From a checkpoint of a small encoder-decoder audio transcriber: decoder layers 10.
Rows from block 2 of the text decoder, named by matrix and row number. Rows with one number belong to one attention dimension. Each number is 128 + 24 x the weight over the matrix's rms, rounded and kept within 0 to 255. All counts start at 0. Numbers have three digits each.
# q: attention query, key and value (stacked) (decoder.blocks.2.attn.qkv.weight, 576x192, the q third), inputs 96-191
# k: attention query, key and value (stacked) (decoder.blocks.2.attn.qkv.weight, 576x192, the k third), inputs 96-191
q.101:097136137131089128130146103125145092144101122135122153105106086123133136164137127179186155132109103106138160149131124085131087162097102133123135147151151117124131152159105101137094071102160159106137091099140080081135112091139115133108133102093163110129172130132157112166130176121158111115
k.101:177170142160158153149160131147170127116121117150066178131131109086152105148147129152119107148094140151139137116140106078145135106113072155118174130136130138144135113116147115094125112102147170141151124171118115141079147121111142163133133158094184155087125102141118127144148111172151129153
q.102:115112127125092135134111105141104105118100142125114124120126152134171148110167073180156111174126106130145091147122143098101136103136098111131150182108122133135165107060150131105130155104129115116162105127117166096148136143173125114084112120139167108117143102087146125149110110138137144137
k.102:134150120137139128139136095132116128141120145108164125147128109118089122171151187153151130127139139088125116134108057171131153112137086151130155101116116089134122156133064143133155177113152146130147119170113115128162170108123109151098130123135070160116098106142117172119149136101111131140
q.103:137158134146136182118139130133145142129112137148142130150147131123172154118124115151121131183180145181137145146107114142136169109151130148150143142147160123104110124137108166127109145127111180140146109140099104130192144136102144141147166117123094131088144129125080123154173121138145101172
k.103:178116194132086113123084114114163149135160181107122148097123102131142103128118108153123138151180184127125094119123093088125151133103142143109115109145145131096078091125086169139117128117102137111079119152133166118098115141115139089147068102120147076158157141147099148134159054167161146179
q.104:131170126121095129138105128132131092133116150090113130139154139153150142123099119109129086131167100134135126136124123122141068092123126140109088123180115104159134101140125101114154122165126149107111122135140132132109111175144114104138182123141137174080141139121122113113125120130098121168
k.104:141093151175093122146109113093105132091127097158145083070108189193181089141125062129168140132165104169133157121139128107166111156087127158143151173157151165139136108135080126150148131133117132161098112117086183134105143178149110166125104142096119108136153158144112117151112119102156125128
q.105:140177090131127106152130111146148111145109122165154166138134135129107123126120079135160139117092147145106142137127150164147127141089114141109113117121163121135131128110167150137118102109124119116142146114130112113112152107093175127123146103133144125128099124140154115139105154111121114119
k.105:103133120136150141097127155121165124126146154111090130147188125154107104135121145108101142143142127107163109128107132137119168111139157108160157133183094175098118143104129079098153136108123104126134114116180092148126097151144128119125138146099114122115141135171104128169114089159123120139
q.106:148094152104167122146121126139105141178127137120119111139138119165153130127111140141156115159170129124110119108115054146114112145161121094192093166129112161175113115092087110131083152138109111142118094159122135139117122145165110162095133122114136150141143097145105148169120121137087131138
k.106:106164160141147102114139130116121117127166097151145115123095132128179107141144153162145147116100115156087108142148109101124116158077128116109143108161175107108150131109085160121147094114095121133138115092135152098143103143139142094131133089116127155152137095118159157111101110120076133143
q.107:068143134096156135106108187142087095169121152112136095136086134115099183121076163132136089125095110165125141116147125144143156124113098135121132090169172097163119123156127145113108137137140118081154118151139134141119117128151083164179135145092155108113130125133161110120136139100164134071
k.107:126146102133091111125145149134163149146149104117123101156117152072097120144151107075140134134083163130111120151113126092112176116099112147119167125094111114130063128135121126192099113131136168102100138120103087170154137120136172122165128140129112119110139104090161146153131120113097122130
q.108:145100139120112190127101092140140143153144153091160112139180147136153125153137109112127105121139096106100172134131132130136113146142101165137162101145115130142170131140065113133142095160120127152132115104136160146145156127153109130100141152100126092112115095128118110127107089137146098156
k.108:144094138116109144155128131132135099110105172116106116132075121123126137116159118076097104122118161161123095139091125160110109117124124123150088127172132085128151124168124181086169145128169156117182144155147133130125109094149115119133141148127126101141110079098108151139135105078138096124
q.109:133148118133133143134128136096163132196128060125153102172125128101102118159069160164144133097086128108161138146161133137143116156104141148113121135129184127124122101125115111101136167106141113118147150129093112129127129157115110105141131150158139116111185130084102118120107114142083143097
k.109:148123146130104145165153140123120090130125151120125062104173107115149131117164114170144111119145168160127124109095124119170115116150137114138143112073102155110119192157179085141106126118135152135077110119103176129110158115125144134110106181112137107138145115108183123089173120101135106121
q.110:129105150126164167111098116193148104084138185100100107078126118119163137120108152149108122080105100117131136090155135098101149122135097129132131111121113130128164058137125144105140164133134117112136148124131119159132099148093093105087118166157078135083109110148137134155148121119164120152
k.110:143136147125102140117098131134158116133131109122103065171164136181108152147122095129138109086100108150122071151140128129141101122117147159139143067143169136128148092110102124143147118091156120181093157104082134134105102127094115147095139146102114086086097125110104099110096175151129122169
q.111:104149138097163127096140177117137109146132108136124099136178093149159154118111127130143106133133139109139152156125135112126137129104143155123102121132135134133144133133170106162181148142127103095155081187138061103125083095124140141097117128115111127171157130105143131117132118116103133146
k.111:116101140120132163086132113116146162102087098078137123088108135120113119152107109148140117155164116122111131143135143119090094101146119136114175144164111123129120104130121119109113095108086140164133078131083106127134113148149121087123173135078143138069136089106116087127126105113111143124
q.112:164109136154124136159088126124129111096121139135146090143125117105155121140136138106128093114117108130162146116130114126098144147123138173124117120154126137153131119149152103102127148131138129124128143140157132129115166128128172125127152112151175183101138094137176135072164129132134102158
k.112:119137147088160142141163113115097138182128153171132203098122179124134128151177121122134113114140109107170142130155139124124118146160173106136099129161113172128140083104134133099130119132113128151109113156117126114081109102078156108113144105136131124139144115125106139123107126110134135123
q.113:108120145110135146104168116134112141127114174106153127127112153123123102145123117158108145150165107175169086159147122151136103126149127157143169117101109162164108181107181140128128137098134125149122145131143147092136150162141093103118094113149155066125146125110144127146129134124126154108
k.113:129097122154140071167099117147130089131128121148166151132107115124129157145119101142104128138085147135073135125110089131091083135108148174165130144141109099066173137144139102153125149166105115095133108133077119130108091117153170119129137119142074125142136110118147116129153120104089103142
q.114:082170104120102103129105129126118090111164153168139116098084171134139132133112111122116110134122165120124090100108145128114138143159185132129099081117152159132107083168137108135179096109116140095122139157088131065134101129128101104111161136091155151112072145151101110118114121132126131136
k.114:125091094133100110151145146125104109177115125092127127120125136157125163113141109164168121146143118173140174114109140078082134128108141106128112135087137172118098093081203159124120152132130154143174096132130121141129106125148164086109172131081149146131121141126090123119109134106109105139
q.115:140115090151135135160128124110130134122086162088155139140146120133114129145138118096138142115051150147127125129078121170143137117129141151132105153110115147112127103082132059126134142132124127112143133129120100151106139109136134142143112123106144123152157104132097160109126139118141120151
k.115:140123126088116121086117143179138125160165119138157118097122076078097155129143110156100118142132159125137132145154098106156120151121101130112111172110142097146119158091123107112117127132143120106171143144145135149131136125156102121113149145197125082136156144083131123161174131088131167066
q.116:147162100135150177143136171084114108141088148116122119108152130095082076121114149120152146095147122119097114152108141195103157127137121141132123162137132089145153096114116161116136122153098095164120093151136125158129146159127135133085094132153113105159139157115127109155105142090116081103
k.116:100151130132103088121109180128115142106150134143090076124130094146086146120146130156124174119118094123167130074158161157133129082175166097157147192102167162105150119144092112095165170138116147107108129130126095089099125117129157123140114115115125136142122125141119145142114145093094108124
q.117:163142116129106125088089116112125150123094110155113124102156121146144119101132135154144154109114109152175150106148141146152135145115107132135112127164085152143124145134138141124154156077144125105162152090151137109133121116118158094099152137153134128127132109113089139123134146126123146098
k.117:160136142135114151144132112113135115099103149089119144132139156128165124094187123173105080137154153146123144122110125169129130105116135148111123108133099130086145138134107093170106173130108088162130139152133132126169144118092130144131115111096099095155178144144135128087109084117124108156
q.118:057128127063115101154096152142125166108105160136117112129139105150151093137126134137143182157136111170140123135138137135138159145123145131097091132122143144102111162140134167105144170127135124109132118118185162122105123129119120152073154158127117091145134124097130126143149170109125135130
k.118:113126122146129110109131140128106126139120130104169153138085143118085166084142147154116163113164113098104108105105095103150110112129139108130096136146114137106122131107131106192104137176100117109127126118145122172131095122129179114132132152149083158106089154077134108149142125130088151128
q.119:154112090140135116144113133143084092115123145111160158143142112137151125090149147132152163110128086092141111118090103130155131132115132121142100133168132116135133120119116118125126080073118129152123142083158113127082089128155136162147120104088145133139108088120134128102140122130109131138
k.119:133131129125142181151127142163124132137117093130122129128102134083138110124115146151130097125122156122174143129140129101129147140093091071083088125151162131119136118102155157138103124117160133130129121108142120122122169139120132128130131132126138154108124145117124122114100134151118124158
q.120:145151140175101196105158153122136110122092124152154109144121157125133129128075123136158138111125159172175140103145150071139097103114129116117124120082146137146111140139138141149114124149135167122138112093160100112120071158095144108088146110084171125159105121113089110106129109133135157087
k.120:095155112132125102135128195099142141179104134153152132127166140128102150133120151115123126151136128129113108121114126117119117150171109105130150137155131179145096139137109141121105125104120144145116117135157155113099167116136097179152141097145149148140166110087164148143147133159156123137
q.121:114107149151132189169121095119138168135131124156131113101124139122129110141171145145072100101096117127129127146123127140145171157128106137067119115125127108112108144144139110118150098144085138137140144189183162131127148128086140133144075126116113161152118123134132107131136152074141113115
k.121:137080148090174150149110119122133141106114133161120132136161106101137149111081125109088104148124159087165110133137135188160149122105137132158130095127099139109149109133190135110144098160104119133097130149134107140160126105149163107083127157159107173142074146093143082085126116194123141145
q.122:127160107125143173123133084096105088162134124133142117165114117132102117153115101088127132162146156104157069123135122128154171112085135086102121145113133140152156145143100158102108126111159099155103158106116137123102139167126181103096137140148109140095143140103131096121073122133166093130
k.122:148134120128107086139134157120133150081138107112146081101161139167117147093156142136173124142125109157172115143087122127126114146190140100096133147130141174123149170129114114184143161195108187128111076121118122102167128112111118099158114108143154139098140133141132113120148144110100140141
q.123:134163144122167111102101145098110101165091096133104138126154092119156147122130128112149147188124139141153125105136109143099101112106151110143085119154097124130103138105116124136148126132121187139168114108116112138111126140114115142167143085145127142091137099158147125144140127152105135173
k.123:156082104119130141149110111127106114121103136090104084110064137113145122161136119132093139124138118135120134110125157097184139120127138108133148155097116123111122067117120160117095134120144095094157118121143115159104123101073123123138119087113162186110098115109123146143151145126144135115
q.124:142142108108141129057100134164125126150113131146126115120167116138152134131096112150159104150131108106097117127139135106145150137118168164102129118098093116154112118134115096126098125112151099135137166174114084130208163106138145128124162149123136160110111160154140161106170139137114103166
k.124:125176108121073137143104112101170107127175150099090099166135143144153141138112146131133120149171140152156188192138126093147117135156160105120152148136122134145126097069111146122142151147132109151114079121125130084134144101126116093119146133112135139154183169097122100108128092149159095142
q.125:112119126120168132161151152140140157132146101104121126141112124118108113117117128130135100097094101182131118127163139132145138141137182126139087147135129139142142097112106154138114132162148159146125160104113167124116124139104183126145076100123104169140104113098145097134096128132138117118
k.125:147148087164141165114146128128128170121135118106142118137155127136164110141121128086146129139135129102154132150161089108144111158147153089126087079111113108165161066083134128134115152103138095088132160146156158146141146130138114097079139122070151117111120145131112164113146123164133118145
q.126:138127132158139119159142135155066143103182101194107132144115136151108122163132147101117082091150140117170127129155124136165140102128102116112115078075107125125128082102136115161128147078121151122131166146134088089128101140161107155157155114095117115175099109136107103080076116135125118078
k.126:123113109081122138107134148137119182163143111126112150090169103123141118127114080121123114162115134193096113139110119129133101158111156125085141131159142096148096160139153095152066111148126120170145119103129122131148125109145173111112117133126148092080129108107101109116136097152135139149
q.127:123145126157107095103143142137135154122116109168119106159115142105124167180153139142156123114139158136110138145144120149175094127101105144092121131142105139096103133128157086100139123147140106128093097109126080163140126157135127146106134133137149134151128121167114135119149119121131111109
k.127:146111128115141155116097108159132122105130147090088106116148162151133133158113159157138112134130153115137170100156179140100141119105149149099144144133161119105156158146126129101105137161125134135113107144119149128164095112112110148100154176136128116144147159132133084111147154104122115097
q.128:086111155129112094115155143103138098142123137121101142094172095104121135101140147154117182087113120104122132113173117120101100117115153096128148128121151158109153140068099065176157147123126155147093128105097146109115128130164152121156099143131101130144130071107139104128098147135082160087
k.128:077164156111111102142148140130162161096117144101154156140115122072103110117101108113144154131074135160176148122163131126113152107115154105147136103096135153169143164145123109127148144148134131116119112123118140114148171144120162128195162141112134107132152124145176144168133175129118120074
q.129:131176124107105195161118113116106165126132137126159142113151115113133081086092154115194093148114119166104157135112160083113142102092152149121099109163136083150155087107156118133129129109133111155139138128131120143135118122162170152122154125135087088135163164153127106152164148140120117141
k.129:137128119107112110108115128123107122091132155095112117114138143111086117127141153142143117111113108157099146136140133123137139108128085143128115123143111108121111149107130148101057091097118168110166116142110191088133119133118160151113148110085151098144142122136108140118141104108135169098
q.130:115137111155099105124156135134167119099145131120161138143094130111133161129190083161132189146116148077127126122152151110138162102156105137169123107157139113115084148160122144124106137156096152135115113155186135097123130120144103159148132106100118135091116132105153151123142181074141163140
k.130:082140141098140100100154155141134140159098131122145127166122149145127108106188132140135094134135098139140109166094098103180133111132114116100170125114123107121106164126116146146152116107097118112099116171160116177129125173114106133127130112150118138115129103105111122142129136137094145117
q.131:099142156152105083119131129118135167134163151130134148143130130160119151163126146106135103158129138097118124167120100120128139141133183130124150130103162153143119111164128109116136107141115096122126124097148085106150139130141078185101167147118157142127113086061124128103138119121109115118
k.131:103141114113140124155089078125121132158124154180158080131127123133115106121151152144128112150148143105083068082116162142108151121157126114102111142151116140120142140117130103119122145127152122133180108107128081142119096126127147146129105150171111161172120103146172131141089141144121115126
q.132:095135084094139118132112161102146132105081129120136190136134147128133148102113151132173151093091189150143119142106114127107115122164096118162148102107165162126144098150083112138129132087120127148117165111097108092137162125124129136156094104157169155196109081102182145139090115130106149100
k.132:125141143149095152185114118149098147140108109158114142158107112182101120133133160102157086187099132121114132130122116142115161107133141096108114096094117161125132144106135163110160142137151103170101131113115116137130143146160141155123161133112147148101132072076140174091161094138132144141
q.133:133078154164147147179144095130147129126134132108147140113124100104098121089140141127135065130158067144110132135127101120152160079128144040136136131116133132117156112116125147114126127116164143112101146122123147138120102177106152136091169083131164117124113102145130117089129188106117145136
k.133:088143083121102133129148155089112127159158151119087135126149076148152101134136147097133150108104110156133107116116101161124121156177137134158135160112153089134092117121132153076118132119099122104122087115123133163110142128114113141120133137122137088160143124112092121120138096127152106110
q.134:132173114129131100103142122117124096175147116132124127150126115145104095132085135130141117174146133148134080148081122112156102115177152110117163118103142159163150120111089122116101111130140121098129163170082086140123144169126127107141132098098174111141160130094120096127172141094125139135
k.134:072144137112157126158076155114132132100144137120112126166132143093135103112158160154144128146137128168125155132106137091089139107126103115116153153117107067130133138102113120137115151144087128131184081133133100101121126120188148123104155148193148122167141164151116117109121136074092131145
q.135:158136114135138073129159153097102174138143113156145114094153170168129120136166123164126101129099135114117139124123082119078138133095120134123113131140132169135154132137153085131071135100145119103133114123190100140111100122166151162143109143154105137105089084144149139145167132148103145146
k.135:148101187130120115172110120138111118160129123128125127114155131114135120102167119131135077159109127118134156132139177166121135137089101147183096120105099134135070109195098153140112117124180121117131109083116112170106099158075133114116145134155119160109124164135113140112130118140175141114
q.136:119091110161106103137136104167143152096100143120163130138115110117139143076149135127131130146097109166100126132183138139113141090148105169155088173132128131120129103128104139105181139142090128121107149139151104126102123090164151125133152066151189157100103158130135133122104135148124136128
k.136:101099130106119149093059078091130145149102117168096120157113133163137096107157106143128084123120126065101134155174113138108125129087133099112122055125102137148086119112146099146117126130146100110076125153112127113125137137075121103126150122158165123112142092115177131133114115161144100124
q.137:125108116104144114183086120156132135117146107136134140131061143144130133141139117118114120144142121118115109153172120148151142188163137153149120149144103157092133131141147140114119124141078143123104139121107130153131172133154122125126126168131142129131123139151136129136124120103113127132
k.137:111139157162139141112148150157140133132105068125190117129180126185119105164119128127109119143107111107100125104159134146094102179151130148149099074104119119101120073135112103146146136135176165127111137112146100136098122093103105127076146122141131157138147132127133100120137111098127112184
q.138:131123131153141117079122124109129121123128145092128149144093148105135156089151074093134138102149114131135149135138149119095134128111143126117129114125125156149105183147131123126161171135153129165060101176138155093149122104103135115092161129149126136140149131142124119152164146130155131130
k.138:114111142113138157121143083106127117117105137160140093124143121134105085121099140113131114139110139123088129151155129126106113132131133129173131135130145137194192113102134139146149126154075118157116147115138135112121111151111129132161126119129148172166142104133142126106135159111126138099
q.139:137148117090124144153113139128200113184096129143112103138158130094090147138182101139096083118128117146129157080143152137152164178192105160092125131140165184095162152125139164141151119143138111123117109100148122122116113157132139146143144113113153125097091108117163113135102166091138094179
k.139:137117129088095166109115135115102174166133120090130126109157140116083130134137092146117139163136157104131116131131125148162163103134131128078099117051136110111090116149159165105137146137109112097108149162116138186126091152163139126124122174108091130121113123149110115146134122155104121139
q.140:117156139110149092120120145097086124073121138135143128162108130115107128130137140136154145172130113139148140135111138141142132121154110071118101132129157158120147093116101117147163119106086124158166135139153139137105086148097169114150152131121151119156113083094127138150155139125088125142
k.140:108130127122124124135146114162121111133088116168114121125109117135130121106166132139124107129098163128158133163113110141143112115092150110139149109118122104141129166137128139113146108104109138120125092114096092119127130102163156107172124115132084129108138089153168133098129099131147127130
q.141:060108090095109159129118120126080134123133108128157114146117079114145082149154112151129092105150122099160163110096130152146124145081148117110147141093173108158123145134139167141168140126138124109149131109216159154131116071101127126147143102137121126124095144158136172117138166103112115152
k.141:129126071117149126163163128130158147147104180131111111100143134115072182131100167155104155123104124118157101158105091124144104178129156104140149126174118152133126087118117102138154139141095159126123109136165101104122145142131124142146091157101131138168111128146131110105143141131091095078
q.142:126085147105131131118100133126137078100173107130115122140128134127140117113109143123130103121152142110130147100112152142125133154130139134090122169118161120073145123070135149098121145153141169114107156131112189138176156164116136142094146125071088124127156153085145085139096090090149146144
k.142:145139106121100147131103125084141124129129151135107121175121124100122122124143112139137158106117116175139095092097116169152143110171132126121130191109152104104143097114137113126154105093121142125106097141127146161118149109097138107123095139118139095152160129167115108130104101123105113129
q.143:123115175104115110131112125157119088107115170145107170115128175141174139129155129123097137146129092120154126109120152125147135142106135118087092142116122096098107173112131145165109136173149132145100096152122139131139136132124126149116158105113130129153130132127090118115154110146165111141
k.143:130137107161114119089126134138123138095125113164130101135129161094150118144112124166150136149158134136124167117116162092123132179149144172131122130143116147110110141116143123168105142157111121105122136098103136160126123141085116169127135160144100167137169115129127105130094166164113131141
q.144:110119096128087109095056118134129116097122134145109140115094203121154092159103097142123126139146130128107125140115112138137156121069104144141110120170123176134148130121192133170121140116123176136125111122167105066133107127128130130128157100114131094095102115144145112122150070146165075124
k.144:151090159146116137125110122160155094097142114138175130138174153122161129126127128106086128116138139101103111130091172131147145180139081137137154140183066085121090083165150103131117135070149099132087128092086146148157103121103072147152135095134131122068129120156131136128088136140111125130
q.145:113118136091099109109095096136154111121142141117138188111171137172118131156126117117104143090183158154094126106120134090140092155121133149157130124161127108145160127128165110088125103120102152118095107119124135118109152115140148123145130100115095107153119152161101106128114149109112153107
k.145:157095130145140116120114144113136146125131136154141138118118100097138145085094152102127180114102098123093127100120157148132100129119116130113111142158121133133145101140096119104127115116071180101142140162100103129141117153123114102122111148121145101137114132094119091121153150113101136161
q.146:150153106164134127155115140167090128106099129120125070154177100142162147122152157174153118122126094080127096157152167131119136159114143154124145127132148094162110164095147126108110108133139140137155150150141140121148141116121088140131084195123139144096118155123149147125114102103119154153
k.146:143167055123118178121163120097129144116094080052111140112114119151138110121140152138148100122099109148130128142125095089136163106191144113162160156127120151124119091127082098101112131138122178133107127166136185131120133123123154112149124155102098140127117139126140139098097175124123095121
q.147:076095034117112155139166147140111133119134136125155125151134089126127108150136172164115111116161101132146114142109122155150133123131142104131140100107128095096139116142136144135118133111109130142144132136135155153120131131121138110147137099094144132137136129109136144120095132108117101090
k.147:144107140099112091140129136144168131142108133166139102141142124101120181143184132095119144123077132127106147111108106146134127130091124145107125115148112125123127096076100139085172152140154103119123125145168134123140116104099107154129131178112117137103130090112124124148147070138133122155
q.148:114140115177147110119128141124112167054111137163103116120111123111144118125100117175148118101158147155116127172135131109080123105134068106129133156151120145165142131114154101105156096106122152110110102144092175154114108154143193090140125132128123109153108117163159114134128114121136094111
k.148:134137125125107158097126161111163136123118093108152124086160093156134152126124118108095136126129078118172145112128126115119111091104120125132149120105131105139113132109134102113101177131126109151116123104124126111116151099104138131123148156117132140114133139130147114097107107104172130129
q.149:137159146159141128130105107134123105080141082107138142108089121124138129124118142120152195145103095146113171137078134112126131100126157088128112121132167122161105130137165150124151126172111098129104139145139167106064147108123095148130148137140133143104162139128158130097100197130124121135
k.149:140161114142174114128111137086131093119098175158122100150134133166114124112117113169147138139087144108156116104126107116119130107115123166092110145152159159159082093131140113125145143122093139087116105110143123126170102139123144069152174087145115132103175087119134188103117143131110136073
q.150:109154151124122156168156103099143103156123124129158158145075097107120059166104136152185124103092146111139140134136121095135114122125158089120116152135120105111118150134098111150156153093115145123115112110161138131100153111142118147152182121115137129126059111138123161144124148143126130116
k.150:157122137118124063135178129176136139156104132112078092165129126149143141129153122148112142092136144073162127109105136127104121144111136105068130156120112164175115116110155136163086146122135168081112179117153097111085108099107134131145124180124151143130099086103116135111112110114127109169
q.151:132111172153115088127140087103132119150146130172098157088117166119119136106102158120099139097111122113155156142102135073122125157125123148118149154139141145106089135137154087137127136132117186135127111129131110133153152132135119128110149104091147105108138134150122137095133115116138095173
k.151:161153123166124154119143139143100115124124116128088145139124147085141156057130146125111166098128146127114125142125091132118167176139084142181092186147151102124126117175130102150133098105143103142129123180124132144125122132136149124089111161111155136117110145141099173123145121115171097148
q.152:092125121130143167111136123166080118141144166103115086117141147145117182125090110098103143175134118100121182150097121158188105115095113087167114167119089113132095109127174120067155129112124113110135122129094113095151148124094133098096135136131145139145143127156111142140098111137134112160
k.152:167146139135136190101132154156160106130142130137127128139106066124202092132098122092121127120110150098143132146120118132146139126097132130119160140112124135128137115118126130097092139125186107126125119165154147121123146147128130117114133150148107112195144096174103124119085133111153147135
q.153:071091147078119091161144162146100118114128114117068145091079121109125092154115143107099142155111136154105188143114136133114149175144159170122210127113161120124082075092118111121175094183151098117100148091131178172118092091151144115061096142121077091117154108117177168154124144113143122121
k.153:153113125120142104136094105113101117117144127162166134079131111163116101132118119118109110141092138145143118110175164105141131126170098141145137088116130125113152159109132123149138116141106140128114166139134110141125145096100110103153140157093153107119146104148123160133155131107119157135
q.154:121146101137180114119110160115079095102161119117142137134110157090121092107144142090131131120091139146130139182115121092108137134124101153162132160137116098089115117102090118131095131138120137111133143119124117141125161101090144157119149112152096071117149101153138123138110134116122136128
k.154:141130141147113182090163142172111108102121132078118141099091150113169157069119106133107100086123159095110150161146142118154119146109126124166155106152151113113142135130103110114116165090122154121130094129086067118108151113112119047182152088118131084116118163143122124102112149088149107093
q.155:120089125091126164107101114128108114149124116066152108137116115134115132082120127145118156093119137146130122148165118133099117160113117125146161091114107148142174145141135116123138133146099150164096097159106139135129129116149145118128112163154143118148191119129096100100093146138148148144
k.155:164146117141069123133117154106134154140113123102129119136132091105115097078127122118136096121114143112177123105160128133139116078111127129129120168133120132130107136123114088111110195151105118120127110106087139153134132138122133143116188134155132159120156077136155131152095107122120113140
q.156:141118118128083166125109156128152132163097096113135150174149185169111183109147112110113122117111161166122127071144121107119128145083122121172101132128180111073130125132149189082163097146106148096078138078105073131079137094113096136155125127079155097108114135123145129144117157131121126090
k.156:157150118143132127083128134120079132117170135132139121117138149132126158106134143094130151161124143120082116120124111151124143148176088126135123144128092095120134158177114155118130089156162130073080165155138123115131138104132109130126144092130162117132095147080094139089128134153077150125
q.157:147117139176125136152121138108093123171137121115139134098099148147121099104108149126151123153128159197089115098096164112123108141136154108120139137154162156152157060101070116122145147116095093160154202145155106138142136093161127148133126122111119141149118115124190124106133127116108110157
k.157:088157146086153136143074128131115099106139095143113144147132104180128136127145127127113122129116125126129100110130123170134105155134136146139169106149139167133098116128128107139127158113092097149149094103136182128136170137160130155096149086167109147080128098101139116084131121135189115154
q.158:101071143134128098143145129143096180129165121119141116104121124177122155116139086116160146148121138076139130145110150167074126072086125135094105114128166087158063137145145095117114107108146121072172117086110098129140136110111090139129126127144136139153113124167144133109161123108159113145
k.158:125118097157166145128116087151122119133122168136131153110114142123119115072137126116100131150154120122105149121121084155133136161132064169138123162174111105083102133184105091121125091181137095162133161111142072141117139148129106170117152082124146151154130149103157132155111154138154134120
q.159:065098159114128140111091124128140119141146150136114147111163154134125183139129106084085181126144119170151116140128112122128120135133140130119142104119113134166128162146175136145117133125099155098107109077095106160115142158152117157106130152109116139118136132164132162144114134096188132135
k.159:116133114124103092112130147115094120115100118120107138116099132094151091123150119125078137172101146106107118105117138106130174125125089125123089109110112096135083119162143125126134107140162098145104122130091100121127123124151132120115121086178096093155126162132082105141144140161090134155
q.160:140140134120123115120156107133140163179110114147119160107126157117147068127118093116156116106126158135133155095162155082079185105149124143146117169127136133133166145098134074110143115136117093128086128159100124082136102136125121121076126109110138128089103128139112135134139182125116114119
k.160:088160114137106138114106063129157126134166142125140126096129134123133116068086126067125135112155107129122125118109147114124141157167161119134114157167135117123116087132144132142086111137096154118137169145110127111115120133151117115131101110108152141121111100064158113144129103108142159125
q.161:115153126105137118130140114177153130122195127123145149136175170138179147145192152153108112093114117073124120117108131131128155159175119163119133104082109151133190167140153086119136151160137119182149133111114161117132148142106136097095097130050110096137123140108112115139108136128112136095
k.161:129153143154125140142132117112121111123103105098113107135142144106057147065106118140140111093123141132150139084142130133151133105150115126142125119138144096098163125086122148113084113152112163126131154078136087147114128120111163125123098157151118151165105130111123145113142131105108098137
q.162:123066127146119136107112130134141121150107106130145145119116118159131113105184154063115143168119083154149130112106131141110110114138099110117138134139138132117183145160141115143122070136135128120155128137122115164120094102140128163086101085094110093136143112065130119152149147116156112133
k.162:144119156096138130102109128058083147167192122092121153086085120120170167095122138115140140134137117124152134106143145135114135133122138151161108155124114075111082117124128115171095098165110139135119137108112121125140162117124103120088127114188138128135100147126112111114147151089136102079
q.163:144081136114143158128138123129116109166128099098156088152139124119146151133109189083138173142171110085136107150117109165148147114151155161139122084129168121151103132132089149182164107124149155112138108094121122157135146112139099109137167123145101114117148099099108165101123127111147105150
k.163:123164108143182117122126105155147133144117140122148103134116119164104137118115090162112132175124146091139100130125120107122128128111123135093089142103107145138136128168085143114196117123167141169073088115182153140088100096143131127121132149116146132137142116146136131174117106116101111175
q.164:131114109085144138160158123147118147158140133074150116109108127128117118114144153144131117173143147148103091117137145165094123115072147131155147151118132138139138082066154155146125174170131122115142128111088130120165100144123133159143149117099114128096155118087091119162121102116133156119
k.164:138111100125111097141118128111073104116121109161111110136115162106111146131145117147126089110124135139110142132139153174100181126159111136124088137112112123115110141147165141141123147123133137150111115133115131102083101138088104166100111125122102136121102180119114166120156083158141083163
q.165:162175085128156144142148140128093119135152145072136096164131161130109068152139086156154173128086138126116125143099121148178141138141154142086102159126111129142155142176111156100149111129129099072093126119097106125120128141137135130108118138102128149110140174108095191119129105091144171186
k.165:133102147114150166135144109152142160112125113140129083104144121111098145132112122152118114131138133127113179174140109167170128142096145128163141114148133107140154141115122123114142146117141189200113079082144104125135129142115136132121125164169169134161088136127136097133090126110159120130
q.166:109132084139135104112130137105131142123153117152144112113141101173127137126118177150156140119149116117112146139180099122124139146103079154128106112112107126124079122099138139153095151111144155168111124084119105100165137150135122138130171126079150131135143138111158115124130129116184089117
k.166:099165104130088111160130144134131105141163116116091142137099131126149165103145107125103123095134150144139143158099142073066115131115094111131099106131155163101134164151132143155157124102132124123180166128122136145099089114171096131111110130142144161105129111132114144110104138139099131134
q.167:117108166144165146150113124131123099101132126081133114155121166171138140111153086133099123132149145109131100154089118115089127164117161099114121109074122145130118070105132152151133132139120107110139060161175136154132176133178118120160169120122153164152121087149171105122119118124155085106
k.167:129115130136166138115186120132122148125112117148133107114153135131141135151135131122108124137122127131132101099119135139102136120111105109128129097087118139177149103130125132121150175173089146171125111067160130146081095100087097144134127124172116160099131112097124099107107132116109096164
q.168:158097145162132106101131110076093132123155122181161127130124090157144123096132162109115126143141087086091169144118154164105128107086103122135140130126119097122155114136173109080103105063161124146158094126111131126127103105131115070132114161124130141133111146140138127094114160113141128119
k.168:140170150104112133161135153107142168130153118091129164120109125103144153129098175100123112128089128147172153118091092107123108159123139093137132161144090104188149104112117149152147128150100121174130138136114147114150139098133128111132134159137164157141140146154137113113143152091147122096